config.toml
model = "CTC audio transcriber"
dataset = "Morse code for random letters and digits, with fading, noise and interfering tones"
train_examples = 26041
gain_aug_db = 6
time_shift_ms = 100
n_mels = 80
hop_length = 160
input = "log_mel"
spec_augment = true
win_length = 512
tokenizer = "char"
vocab_size = 41
arch = "transformer"
norm = "layernorm"
norm_position = "pre"
activation = "swiglu"
head_dim = 64
fused_qkv = false
bias = "all"
qk_norm = false
parallel_block = false
moe = "expert_choice"
num_experts = 4
moe_every = 1
expert_mlp_ratio = 2
experts_per_token = 1
shared_expert = false
subsampling = 4
layers = 12
width = 160
positions = "sincos"
residual_init = "zero_last"
optimizer = "adamw"
lr = 0.0019
beta1 = 0.8
beta2 = 0.999
eps = 1e-10
steps = 3800
batch_size = 64
epochs = 9.3
lr_schedule = "wsd"
decay_fraction = 0.3
final_lr_fraction = 0.1
warmup_steps = 380
weight_decay = 0.2
Rows from block 6 of a small CTC audio transcriber, named by matrix and row number. Rows with one number within an expert belong to one neuron, the router's apart. Each number is 500 + 50 x the weight over its row's rms, rounded and kept within 0 to 999. All counts start at 0. Numbers have three digits each.
Before each expert's rows are labels from the 100 clips, of 14976, where the router gives the expert most weight on average: "responds to" is what is common among them. Only what is clearly more common there than usual is listed. The data: Morse code for random letters and digits, with fading, noise and interfering tones. In brackets: how many of the 100.
# router: router (model.blocks.6.mlp.router.weight, 4x160), inputs 54-107
# gate: expert gate (model.blocks.6.mlp.gate, 4x320x160), inputs 54-107
# up: expert up (model.blocks.6.mlp.up, 4x320x160), inputs 54-107
# down: expert down (model.blocks.6.mlp.down, 4x160x320, transposed), outputs 54-107

# expert 0
responds to: tone: low (93); white noise (64)
router.0:483462451475491492421545506523457530502532526494562567457565430492567512565491426452411382434433454522381518439468518459496485459508502476520498391474572468455520
gate.0:385553509552523505501397489522531500482488517486417530506413470488478545536487446465356456457608525436381508468501460497421483476538513461461456506483544564426477
up.0:564536528484429484435543430483440418426506517475533473440538432426546405477456480472457460435427438410444422490485515496479457523603495407498473530564438454528519
down.0:523462471478489397432518523569485471473489407457540561587550564512545410568452484455587569466468540501496443563529425460478505447593401464516463465496509457466526
gate.1:412474473539569451488436505500489581528542564526463602521481438417537540542501505481526449495465523533462535482545458453519506519510536489525500486471473491486519
up.1:486505480553496479421384449537486506462564602389489483551532433504568437518512585552529543489511563579441517517485517442520489590531563477475429544443458588514428
down.1:445571466519515551532523567534417609464442596455577435486553422395518531553448538518552501527505556485556538514540491524501483517469581488458554567455603416485535
gate.2:485435513436500509544470573536502575419408385464583448414446462478536541502505522547525531563483383447571493536498448426572397565568480433480615537549435513545491
up.2:520461516514504515521420476439567558511476440494565493517401514472611549481520532431556626484460439526556514499510532525448486512509493502496528469647601543489527
down.2:514587519513439422450518595424448530548491450520507514466572468520560468554458484495458479481519495415478424443620512494491527510617554508416561494482454468514471
gate.3:533576524519428439537427535561514487474548520527445523486526521532564539446497470561482425512501462472437606553544452539586578537495489607475469569439554438487443
up.3:510494537468533530575457532472499500475560575565386528515505514475453518548473439481487407473613524440491513550505480550474588541461462481551627453473503608532465
down.3:419477554491558521507441502474542485550547540413552479543495535520492539543615586590413515575508549495499503567537370528557503500459472580539498452468511446582466
gate.4:536497500486550564513459493531531418530486530538485569459493623554476533516582469411537563565493498540591440535418424547424439563455496635528485537511535471503435
up.4:533425425478476529431477543450483555353523492487443490504439538472492498500494505449444433514484524429565439463480457473509452566462550618426575510417516509500393
down.4:509533535577466500434564488433514501554472429464506436440456468459568525465501368556428455515559648505445396530486482517562532488474549522482462508553463437494454
gate.5:423484565473539468439456551510452526577480437553584494491550473394500519620533410435362391494426522499464495508469489500499492411482548429522575439472500426501548
up.5:447582521425474429488552533525455518512475438560593469426489523450555450514465451498406454483447510401463435492485482552443516456496504555512423487470474425503524
down.5:524563464504562517470502607505513457474430523470520387473514518452534542569449537553460513468499597335583524553507557510483482541400520590589632528576542486476489
gate.6:546598525479488536464493457431512556533413541425489518487511449514516432572533510429467585525440477471456485495523481437435471485530473578439489526454420441510520
up.6:405517375584407466575545442562559590495527494517494455390497447458542587552485492536505515490467465482596472461461451489484456439564421469506573422605498550449524
down.6:585527539552436419565454529499483551528468504525493531418516541527566462545521601535550486481395499469563487564481556505595530575478535425460471537408486472466482
gate.7:465504457456538532471518407643564477466507507486540576496515397518512551482491467489518494487540543508460430534485504476507408489477550483487392421441522574441543
up.7:574517491500491605539533520490445469444490421545478438499516552525448407429450597598507470522526561522576434552528533539524538598509479573492551591560486481541609
down.7:566407508430492488567401503548516489489502535463531515514424541502443497426527472493508463518519394415519466490505476425570501493526524423472443579517550465452505
gate.8:458523584456546518509527540510483564606438573480536505532526516496440507386494452446454436516445509443475395483429480498496456436510486384543504465405521443429409
up.8:492502560450407473489466563582573635457495480478573518467548484495449408520416377517448591503551428492532608571505515502472519510521525511509496545531505500532468
down.8:483435386467468468438453475574440491437526677536473617573506465505442478493470542402591461469569526503495558554457457389462517454614463544535496588480499570431518
gate.9:555517534495526569582449528509549456453532540532508472531634539525498515556558539455557433523460458529574537582558524485523549567413424509462583425494556461516452
up.9:493561406486473505447417496531475564487615588539448482417581537485453414465431577601469574532450464429496409574610494492490506453454439556522538448511443514453498
down.9:505579470485436496521486506526482464570523525509408514464550511507489449519458404456610552502582505564423534452496574517555495489513409506468504532575505552535552
gate.10:440467431525562519387515421438532526465531523445529553445482455417510515584523427459433486422429477447440500531543415430537493463445512429543531472484520505439510
up.10:459472540428472480535578480488567443500500549481471447475569533491506487423509534604574545567556552546525438518531526536420529534447489498497568584598523413473556
down.10:473478468478456448531538471515526558612537589498525499518464485563462501458496439387536498478454378495452584455494512452529435460453493531483446620529501516533490
gate.11:469440517460520426488629548531509500481449534512556577520400436441423443527466575540495520423466551496533470523524469503562573516528533500526474601602505446506598
up.11:544486541572450515545506608524525459495510402542489452501430578529512572568431522489495412489529582523453396540491489507531440517501505470488476405469480492421401
down.11:453482447475444558462447564533493519506570554535360508530479469535571550465532512421481429562593494484378575472465547529497535544465457540406475461511512539531478
gate.12:429384448532575466424453448526516498550558579541520650530524468467498528531512455422460492447439488478443519416475496489530493495432524437524463460464547519498490
up.12:469497421566553468461422498537545529529570626481599589434498413461526523526538457383483425523409485544486488421464473400508464493500463460506497451490532497456410
down.12:412477513500579499466466515442449491450432481467552504444523447488589509481465577616397440551495614509467540522534456536517556510489422572607561386474516497492595
gate.13:452485527513547463519580470497544625585479538414507559566519479495546489539575438414459522497485448580501521479450551457541478527505509494509505505410615461589477
up.13:510540498411493571605528505484512525491514403545526532431666501486533421507523537508440439495458522397480486442459429430524488434517502512465554490518515510482498
down.13:604510545500424455584498491504524443458522493581523497530524609533504458519407539521452505487507454478495447452533491421516581456539574460499569533412460484516543
gate.14:438493451500602413467527404495461524593492468497521547515530440419540550574522404489422521421430506507432456423489410493495507468485425440512531415521543464514561
up.14:590527505518423483544492542496449500351481471515414408516575511486544403416518586505592445489611434499556517570476561652495509557573519560509466583521563430501560
down.14:462511446469421541483516395499490512541563567482502520501428471505482499497490435416631477457478484606487575409501496478502483562586471536448469555462518598492514
gate.15:550438472498511432495423525459456465514436521514544452551554571517522537499537498498495492503465471503467519549490478584554467572458558499520477474446524437531525
up.15:362476517532541485536483523522489522564580479505587485526456449583464469514592487434516507491443444543472435517576419443586510537595495452524502508561491446422573
down.15:505553488479434542494515546469508456500531454474494498469445478637554582521498544602505468526505435508497458526548398522424422432470438558547537515474506521483555
gate.16:514527450543464529532472568524484479488523465490518459464485590518580547463521531586485463491518542570601476545545478497491542559513528560516576500413444434566464
up.16:526562583528493604471521642542494442545529469534378450461552486481500499515551573503458504554476454453459458561577451511566530560536513474537522530517468513560482
down.16:528575557538536542453635551537460474444432394433438446410446494478557466521546554562510436504475537433549526561465492559519517450472522560541635530473563528399494

# expert 2
responds to: pink noise (44); clipping (36); muffled (low-pass) (29)
router.2:378464475461520432486565458557522501464494637424526514417477388501531471514535444380535463507455442462521508500479553518528374482517520431440494519425467451530504
gate.0:546509476483408450506418541463542542446416484398513463554491506490538505465508490464506535536593482487430454499495462496591566501435510531477456527358447423520578
up.0:529461420541444566541428472397479531455509471408564442479546520514480455480494586499507548552373495519534514424522466489542529449523499511481571606504550507487575
down.0:507514551512514439553519482511502436439469472572487502480494491425551521518486518499568511467437574633537558581554498513507502526484563619502527452523485470600555
gate.1:529525520435536549533606481446552497465446511529475451478432536495488438488474495469479437604465487466460429497511561528511563460466546577495546566505561589484474
up.1:498488508465524523482482506546513461442510492540495396432552538534502490495489429528578491646452478428543410525475545533458473470510469474527481428508450427467428
down.1:509512528487546498391465479428519444447469514539460477512480440424450602531581454564448466510545449454445448502448488531446527579516500591546419487432476480511531
gate.2:514531503538469541498459509485411452441528481444516455511535515428463436541485587533559518498498456562470608487509529452473555415503494411504506475562592573528540
up.2:510547490493489508503568435412465481524509410426447522515513449627474510386515476455522484438590522590452595569498527522369469502421485573505583493474491512524481
down.2:564540516510490550495498489431522462484493406508474474506423388458470457486448461552555491482501498542495620459484520518422570433466488528545559483372526496438496
gate.3:427449501562557424545542474540573554458404505524532472534498538475439567572472505562458565531481506513460444516493527520488498388501553503494524526489607418454528
up.3:506492514437502393472554544488490461457560505451550480454477501522446437550444482486602564511411470556557528560546471450546401639547520606628529491513527481535476
down.3:445546444513425526472491475526475529401536502568493526452488591539481467508629539433539567478500454443494507394500608426493474512513543412471470500463459555479521
gate.4:502485475566412504504467467500490470447511525508501525475517581492576514542512540613608608539465557457455439525434496626524443523469534440514453478549489502499448
up.4:483480543443530580560441559409538535513503458511461520477651496509561435464433465425556474449511577530462512527494525514471475475544556379569539541476471548475553
down.4:514497514500461568519497612474569385515515509463433439476463546493508503458476526405509509478436542430505475452545494443510432539563459528455462513446530425509376
gate.5:417564588503498469519481494480435463472442536438459521426503443469597552456548383471484474505532467446525532439510605626503517553494450542489545481520417448533540
up.5:498553556416520395445471603480462391518446468451516487571559570528466487468473469505521465549389526485565456483478489591558604444524536530548506504531515538587552
down.5:414520488534490467538533473469533470583525525518446603521589526445522478530522517497465457503571553553469538543514536463527383502513400524397498563528516525470464
gate.6:555514476552555537476601442530428473471432583493417505461501611448566544517525461505536480517486457490547486573425507467537420528491519568474552526563530479519481
up.6:481486474494535509510521478520619433440492414534493480549476500597477471515519471476471614463506482389455441582452440546430490470478525451460507439460547499419484
down.6:408568523520474485417507471518544570553458500490540499465375523546488454536516478529441564439427485480545461519595458439518649493469394521429492508479615446448569
gate.7:551462448489542489448491542592513582486572486517542553547545492534574569427408498567521476492525544521573552518517477531553450479679505531441479489462454537497425
up.7:593528547398565545479438472515504535484471499489499494502505563588517503470501577431562503457526523476520540448529484600487562621423484489430447456466495517555529
down.7:506572462510538567548410505439546410520548390562545452438461462558476498541523496440426465441457543450454417512540593599416521523521525427462544501449485530525470
gate.8:492526475519579474447461494497496435496483392478574516475591503477580498540533590543424457413480605422429592462400519427473588412387489532554553434435420414442597
up.8:541437546502414559566495526452460511447428486447465499542449583532482439477474491580637570601609481614587500466540559573496501576588547550490523565597516529537544
down.8:573452509431403523547447436469463594402493501490489584559440464487482462451466536489540480478582452578502582461528455479495475509629553481441381585481444492504500
gate.9:451473578518525554558447450434484568446555510490513507608483513563436479445546480612529590572548494473511517487436532535517565516460502438450428451423453549603491
up.9:538538458382465398468432551529422584493537530478486419564529432494545462473499393457533449419464477607503552470519534583458493464473574516495497491506474452568522
down.9:496404451532480470509486487556548483464535496498401548479566471564457517516443494536503527423495519465552500479526481459515500518454531468503431421537496569497439
gate.10:440470448477528493566423523516577485495498512416476523477410440513469490599421563587547516532556582475553511518637535485488466456502528545607575492539505569471468
up.10:477496585569548529536506525474412425388401512551563442552549488457552422501467555567507510433487537456457478486428548427537550496519574538510503463575530466500598
down.10:471499485477513534658461556487535482572507558426489564555531446557412504416469484528440538550433517572557561506424557395598437536509490520460477505552561495536519
gate.11:535541429461545540575478471545511443473499497494498511496452426439506432474550514557504631501451620500532514547528512617473409478456575430479458615530490416432501
up.11:492498491538501516523591447462610500579451488550552497538508455519593515471471498427507532585475472472544377447493485442500550415558534540612593465441488417489542
down.11:505497455381491486547502503502534455488536586476458588500482529559452462392445546537473528544522473500500598562522507570366339525544540492517503545582475537449571
gate.12:482463557564437467565496579576506481456498519558444508478474480494514493505493517473571495613518443617554454552421470391577518532537509566503541578470490467462474
up.12:505447585487436500520539535489468508519550442548548488529476526529468563546537464489562586470498464414474498537560566360437449610556485425434454484553548413471553
down.12:420527458468497516448541556468426548423456385535506438512543500431527486511451435548474436480558532560531521608464519552468479527529549527502638466450554458522535
gate.13:498546471489449533429533486526479550516471487535531491474425452439542465462460609493378376518431553563488537540456434580438608426471524516551535450602454405468510
up.13:455471500516531522507529546501478484475523564535478473436381490439575602595481513498502519483547561504578424460459375469460544432470462580485492470477492550539583
down.13:576475473487568549556575546450451521452498492548509500562459528462492597493512517500527425579539463414640658579581486499556504532436521507448487580586464564541550
gate.14:454523522454453577560504500450564494561619507567429503561557583546463548416448466517523500558561508545495567499550425527538516351520463586521493464498519462496517
up.14:498495559505566484455483560432465445451434483444560552492463423460521501366501533461491507499548462494437540515516582544577531477438490542442364553516564546477532
down.14:573485399621491506469548475522526524500526478437528411489490566472498528485479528499488534546445429577565542483418506454475474486472585442528444445530560493465598
gate.15:437472580503470451456504556606478425552520494460493533539526511408478365496503502593529507535500445579446492591595549448573517503605470496413488528543468530535450
up.15:518486404555415433546589491537501437484473509512464470499492515427555530555538490463512635512618523480497471548427513531475431482576467517488522518529470519521529
down.15:530552508477589501434542599482465467546500479500433500543562519491548487490548486564400430437505575567532516503476524483489499548546487491478552456517429594437615
gate.16:517496485464422582503515477465445461433478508467455414498534577479496533470468586559585530543488477544498512484537508611448504511492502547534507456469506550486466
up.16:519451579542584612558520471461530403446510502524515546522512526557468506490566466445533496493519483453441577562425500401542481555557549449494504484498481611479515
down.16:570522525533445503489596566558511481588546593414576469407428515409473569475459482493534492542417509563545415464516501556454499455531472538598510445474539528463519

# expert 3
responds to: quiet level (70)
router.3:531510498565534527485455399487512532541456513485513482481516461579445501560477548537469446432500546451432513542584434432587527510490521495503485513543478543525520
gate.0:472571521531490403523537501558559507532537483447508544606408455458544563384472498469507559524467484534590463446511531520539471504523538560512565505572335561573524
up.0:538523498552470417456481652446566505520491472527507511492500551541519545531474457572561485415434436548426548579496567533496476541536533519420486504475402426531481
down.0:606509545577594500442617456505488493481431496541510476508563573517545520419460527500433582480567558423460332380542473581569530507476552482498505438414487555496501
gate.1:548477467489502493502501491473444541529479544543424465511504595485479563389531557472428514548476537503518510545473511509439507560433446539513524436545528538557383
up.1:358459452476441416394478503531411529465476503581559583457508551530452491499503439424516492500609526507475477535446549554502457533577544417495418473460472481544447
down.1:528592515461438507505527558531461487593511474492528476504504632557437485534511510493596530597518459447546426536562464532452481529479543513509524522457446446443503
gate.2:487538433470445455626451474574467497534449448496531586488573532460572513560537495511476477407436523627570486403480470452482488412463467531542554457580507481506488
up.2:424491535498594415459500605491472452450510426532561501497574500456562460483466487453471484482500556482536489536414559475471473483546517506497513490532548433437459
down.2:416478510468497514465560543442398419530418501505571452508512520468521471553408504510541490431510486376527436557487508516370423523505455514467649525462580554488515
gate.3:365564506517434547482466405576523474592482524531527539445539540506550491504445475576506545461513533441564535533458610584528550504491551510431477430556470468528513
up.3:548560535492474430497429366595511480399516544587392550488487407528392499539509483511524496491536449435521510506539505455539516520496474465488545540503497533483457
down.3:450511573551529426588370514570460523489557524444416553490463543472450507489504528439550537451495412573541573441480584505569482572460459448450545587439462477525457
gate.4:478414481436428502478504570433490506568549588477591507565440515520435566456545525490528448575513446468591524528440445425494462625497419484522463524537481514550532
up.4:494429482472537432450408553576529470527497415464553439456510437539457529505505493489503566555468536515430544544536543519539535531582538491464446535422602325525574
down.4:524503481406532478532396533470462401514574479550500496455510599521490539513484461565491513478500513589399466533411549476547519474586485405464521530467602488437461
gate.5:543541528505518459359506488537448448551531398514546466491510526479526523562527572506429425478394560464427501533487485514557469468457468525565400510506517416472554
up.5:523438514521472513532507505507522572540533553532420551545504502576397454503480431409530499592510473558488483397541462419490540560448545406547516553510490531591457
down.5:483521563516498485527442416560540571471524566507456530546536495549467517461517602485544465571456495522489636437518496472535573483500536451560459516537479505603463
gate.6:558493477462501555471447433388524600544583507512447501589497425567530423522456606461521489478486505472466500485481436537506527538563478474514509486510600552478507
up.6:467550475578531447479461539598526494422471498495525509487514556416504506464492517471438450488424515529569471518498570437496503500441524567476518536505423423509508
down.6:526501467606603527529382464608480503467552515434466465516496517520445485406521635561563470455500537484446523462521540404560553456449528504565464529502442487527528
gate.7:514448416469468464478485450445535577428579573432425575507430444514481464522470504457602525522509481556468559476532428416495536559500498439502401528489457589453510
up.7:494586508475535460566551570541471462512458469485569399486585553508503539465547456477496494556511550385570364471505601594518473468449498511494577485518421488525488
down.7:543471443543465497574445445546591511435552528500437566493526445562455435427554576440571442510518415579428538440535523407597587551510540493535420557534450540545456
gate.8:536478392567491468437541546546551519531470551434451520525483475525455550567520478502507468448467462466424546481503527475545548574563593532464548443425590543463500
up.8:486593445471487413516565504408457495448457407544538451576514549449531498482424495513540501431402478598515509504516511499583480417547496501481436488421489474494546
down.8:445511554521480442510429490538543535417579586544426484532565569509533530422516535497523587531477467482553555453602489488511617412381518462583525540574511454572460
gate.9:459576588435445470446396502523515476540493511468575538467501412551527428572483547469437446427461493491455593522517446482536485383423444503517462471461513483519498
up.9:502554471478558576584486505527489545474460455459502575515536552577576570503586490540568567604500416468545503473492447511525581494539396478453594506448483485559468
down.9:532457416521503495504403573640521545445468552445542447491481410512453539398523476528525524525450469544447516366498549568513486483433535489457529427535332523495480
gate.10:551606493604487566549467419522508515555533571558475468519525471456493496473477536372594517515509479546489534461562504450538487545517530527540503490488490562412488
up.10:404472368362557465481475548489433513407544490511477479393537526512530480408512480540467588580460552465588477565496547446460483460440531547429454609496459350481502
down.10:442554479514497471534429416547538445392488533465513429498515571557514590413525618458510557499419492436508591471468534412501553408405515477548441473527474451526505
gate.11:541537532474380460493545365462534577497431584519517531498391511486483525534436412532567551520571397519499614534486464511502509459515601475400452583463473497478551
up.11:408469604547492449502406561490574534481614464459599458481522463638435508505523531434454592487621579443456465521459520536510512448512500426506531453460562499558547
down.11:488452545489452491522495444475546434471551474503539478545529508516499462413546488576485450455494466493455479549540511544560631531430474361574486528402509586490619
gate.12:486551586505534382465445493515494521559488455556509557390560476450512479491561474578440579536536539593600561480524572436478439565479540586548527513447493479565547
up.12:490457506567485575579470495482444514426568489528416506536493491526400521434551547558481502445586538517465518538520515476520486534551556541631487512490458551528470
down.12:554494516438444531525490590477454439555620437533539480477445507458486411574476494575461532526612476434523504507539442478500452548528515546450550528476489513519547
gate.13:479401460501414535376535549582512576519501554507417511525523530545567498520437471418624550496472526491592560494406478437560473587528499393468532438484519544489469
up.13:478495474523519548570396458475388333421475432552505621394527476512534510439512545466501541438440496398463468414545480518513508440459532553542547488434541487514589
down.13:482573495492502490486435463456641497426436628501367568400535551540478453545515557522514549508519430525514524516481547525490533497505473531526412543485458535495494
gate.14:497533497578541484377375408562464427485554512485587612459593467482523562435568440481402537425497547497503462565384426440489524466470488533501483562478476445547509
up.14:554542503491523526447517503515435480475484507477565567556403516479500537559449489501488496519427520581490609462581515419567402510338539442501548517504511483498498
down.14:487465539558465456398519627460419501539537450580521507512484532521416406503546391579509491461495470585493565606534452536471472500491478544555426610574551569470490
gate.15:453588521505538463518560495432455454556490462588510556448500530521614613485499461580406471534453577560518484529446511582433523387448476561497514450550487432541516
up.15:522445388438439518485529399455560595571581540415476523558491555512408441538552491416564570505553448571556521412466545494585464559519517446492497575497550616503463
down.15:459510558565478441525433421538525504537538473578459504563532489558446530462454567459539441516489478612433548430566550392535507447471545482524371537576485534570413
gate.16:511465456478489525488489424502578587498487592429481529456519527538549485508521570457583493571602428478497541489437474567477504420451453476513479465538531469468445
up.16:498567497387509462471487486548433510451511494511555489476445485545512550428397406530567537404483477448567390551565524546423474547516535504385544538556434517531559
down.16:486460467602528536571482480492556563473575512500495411577460517483471434541467499469486581504552476537492538407501490529564514503437439503544502522575434514533488

# expert 1
responds to: mains hum (99)
router.1:524523542508472566547487546558487513450426487460482420499421527468499491475519595520525614572503531534590567610495589515438499520539501615457491517548472510466477
gate.0:486502568448482454472521632474412411485454418490505515551419495463518468534530454501504464441514498429509506529435536576499494496540502415571457443511469440456532
up.0:613460502505607536508423570568518586510452571571515565535537482493533525541555467513522580512436517450565596564487539468479445416500490524418586573593501499483534
down.0:474522559431604558497573429493526466487541412556362469417542575496554578365453480532442454516538544493486329482484521527490463474541556516541475455517495550486481
gate.1:551493548478471416465534476479511672504478504525454528468460440451465484504440420467521473538433509560504477565516482603583468588535517560376487517469460578506508
up.1:410489555477547411471510534445540549474456524490448531553454504463485462572538540497469480535461492493522463449524511512514484545446496557458515464463582585478544
down.1:544495496503590534484468462522555507472468483473443396501422512545506513533424425485527401451490470460410540470520596423507545539549574470447483489402480483512479
gate.2:502501492506458468589632555456497468528532461459465531542513539523482438466515423454409455512479424482523514440466529533591508531534498503551474543533502549566528
up.2:493505536474536519556376406584348464428525489481495555471586531558525431469456485546531482558503536588491525485475529490406484472567527563503550524498456546391565
down.2:461531445664557481493407458444508518531516457569485563493491530464536477483354576493507478439510427512484566478478596451552463504443449561513443504524413541576449
gate.3:476438432482436566550560430488570478533521545491477570583447456470420469494436473431592449561517471581539460425501533572533444547521521445500423570527460519491445
up.3:479488436392436518561547480564399453440542472479498558521472503500391482430445421472446459588494402542494450501478546548557447485576574509453399577546421526615407
down.3:546525575493518598465579530458558534519451374431477420491515554499536500520552380481480431405537622450482372535486440531481444493487443399459551447516438473516556
gate.4:487416525483499464468565479403473492624520478532548526587471500453486483550501471482464458489477472466422488531546491595530508506494485511404506610515473497401488
up.4:464464581564517502499447519515481463448461478482480485439448542465522518478502556549393514439484601528457530474495474468470576412447463549648516463516535414471527
down.4:460443534500505442477414461488497564387511578599481446564515456535490485492516575436597519504542392556530597346472601477570524538538486541526324593497470518538448
gate.5:493574622588542523433515506563446402503442463506523470487437570422588504520517580496391453497481553468450561479444548474492487452508487535511537476505482536479478
up.5:478451530554517523492434526527530529530454474559480519541486547499420473472522416516539485510512520596413500461514488532406449491572606526506432553534483428564501
down.5:436482434519397515499428442510567519473564583447517491572514492633414489548383533479514491537523417581483543484514479492524541432506493495473418494415498517543497
gate.6:493456458505450533477560533531498575439589491534387594573467451495444476437484441457514575565498426560513511491493541510547425543549495414422482500457529573532505
up.6:506595543553548492470418535467478476442403441466544482460510597443552524518516583573476471452475552440523578515482481460483556380468446573557577444498555469422560
down.6:455524447545520452490426441502443513461521559515462570573552458540451517497452594555548499592505431528477595424518578399492578565504563536529416551518426525510454
gate.7:591477493412511545525632550499566496429547583466432488544418550442478553481586525430558566593575468600504528545528474554502507545559529538419502565524471583488527
up.7:545446451469461495479531517529586500480564564450462545570453455508401485514515482464545529608624479505529522479519474542526456592579518483484507587528551595564483
down.7:567448520431474523538480523456616476550514499431514462470466492510516461502563441391451478430395538430511426538437441553458512480467462398455547502481566520513553
gate.8:512433447490500570556526593479461509577493629531444523445457552506479525516520453516525474472561490468491564440459529419500494527597463550562404617494403565578469
up.8:574419535617486561416486551533464476561458525566563435528543506516474547555402525576489480435509551506607532483458533438496562538458512556465504446511536386510419
down.8:509482477580523519472395572532557525441585491568442495509520459500368537499495534565552567559500511460499517476554598450538543508465571576416520500565481527429543
gate.9:433560549491490384583500513545418435486500542452503500542510534533495509503572551443451587443496539533459496491457473438538532508431576591484548564514476518521476
up.9:526446522518442451503606560459543501434438516632532520475490485560418515462462417597593526509663497558547439485457537452554473529504514523500456505536571553517467
down.9:489573491486474402494496527580454492535431504407473523548460396467538578513392618509460573529549489506610545547532555495481543666592506569482473470548446558379509
gate.10:565504461478481497542612527506596454453567557473470600551443435514442518486501452491538553599600445527476515525496477519493427565481523410440515568489530541526452
up.10:523489398451458560488611487504520502568507530545505620506462414529488523506443389530538558523572423617550493473548492511486515584562521438464367518542470513549474
down.10:559549573383499529477532521465484515515429471528540436391512536484614469527523450493444547412457536442475365509563451548437448428493449485439616444443484521457498
gate.11:478500519440459486540547442512475504564522531535521445426578542546532627575550476458534452503531472568451566516519542495448541612536468483550539500487403522561472
up.11:426504476505440476504447616436558556519569490522548473457522508458458457542495552545543491441556510489446590457563452440480532551408463480483583445478501545438630
down.11:492447497499512495492560440527544525546492495538392489497496550464463518502490492571468557557563434566485474464508582414509550446436489596512474643451433472545538
gate.12:476488461482472489476454449524506487529594465467484544448503487545483451633543462566587493413470523545529489525522562589517545542526519516547413591524494428462579
up.12:522647481557566440553518483465544434550557504534405479548478427589434580534520563501509474559384515582465512569453491554468527431398433492502491489376397499477483
down.12:523519544476544517530381380543505502559505543399572572500505589488451465461536445520465496498495544558521479524467474479497572436465483491536453489572513519492529
gate.13:465406382491501556520498521501464471475587520509442496568495545391546542457416534457562509488453348541505500524502548597473578548531551519486443459446481521434568
up.13:540488481514506488489488449483416411432495538579595471531338461501480460465439544520519453520485536560528406534555496528592455470511577558509485523490489425500532
down.13:480542483489473488564603463460488492525544455440482473377514514477618443509523411493412509478481522420563380568435434585420425463538505481486605443559521482481568
gate.14:529510433476500545595569507502485570433563524485418537550452569507561527521485379475508446595459568488489444482547484479574556514468507496556505555498527520557565
up.14:398437503467462554467469556513571474552513404482538478584440564518493486514655529563465499488511485492609445546556551494352555441500461572540512573561472478481560
down.14:435540530483563528512379499576463557425537503505517503482528392531414486461515434456524491423496453530640632416479540385548560474520502433514519543510416524538486
gate.15:515510523556527592447396529440500480523494449472508459478567493484513520518422593584509490436420580477526524535498480469479509456474469615528531407545510463470624
up.15:505556505493568498453454498549461528486450473458461447458453503465482515517528550508498562471518582513405499549460571424505463489538540549544515487575518525493568
down.15:492541554525563490440531495508436503603468462503547434438457443444565464477520425483399398397515555387479412501561505444538459469475480503532644458522523542454489
gate.16:553500513542538531486465537516466433535450570468487485417557525526541549517502617473539463413490491503564587527438453464525568429425455563518507460506546406449475
up.16:548507533569448540571468499501591426522471568468417551489521460558545492512580401531536594572485512535447568425508526533477497493539544459488500401526459577577455
down.16:446481501550498510467478555534452488441440519522407594464565459496544517369560517510507449453523511518472490444523512451572497438529455509486557429570536434535509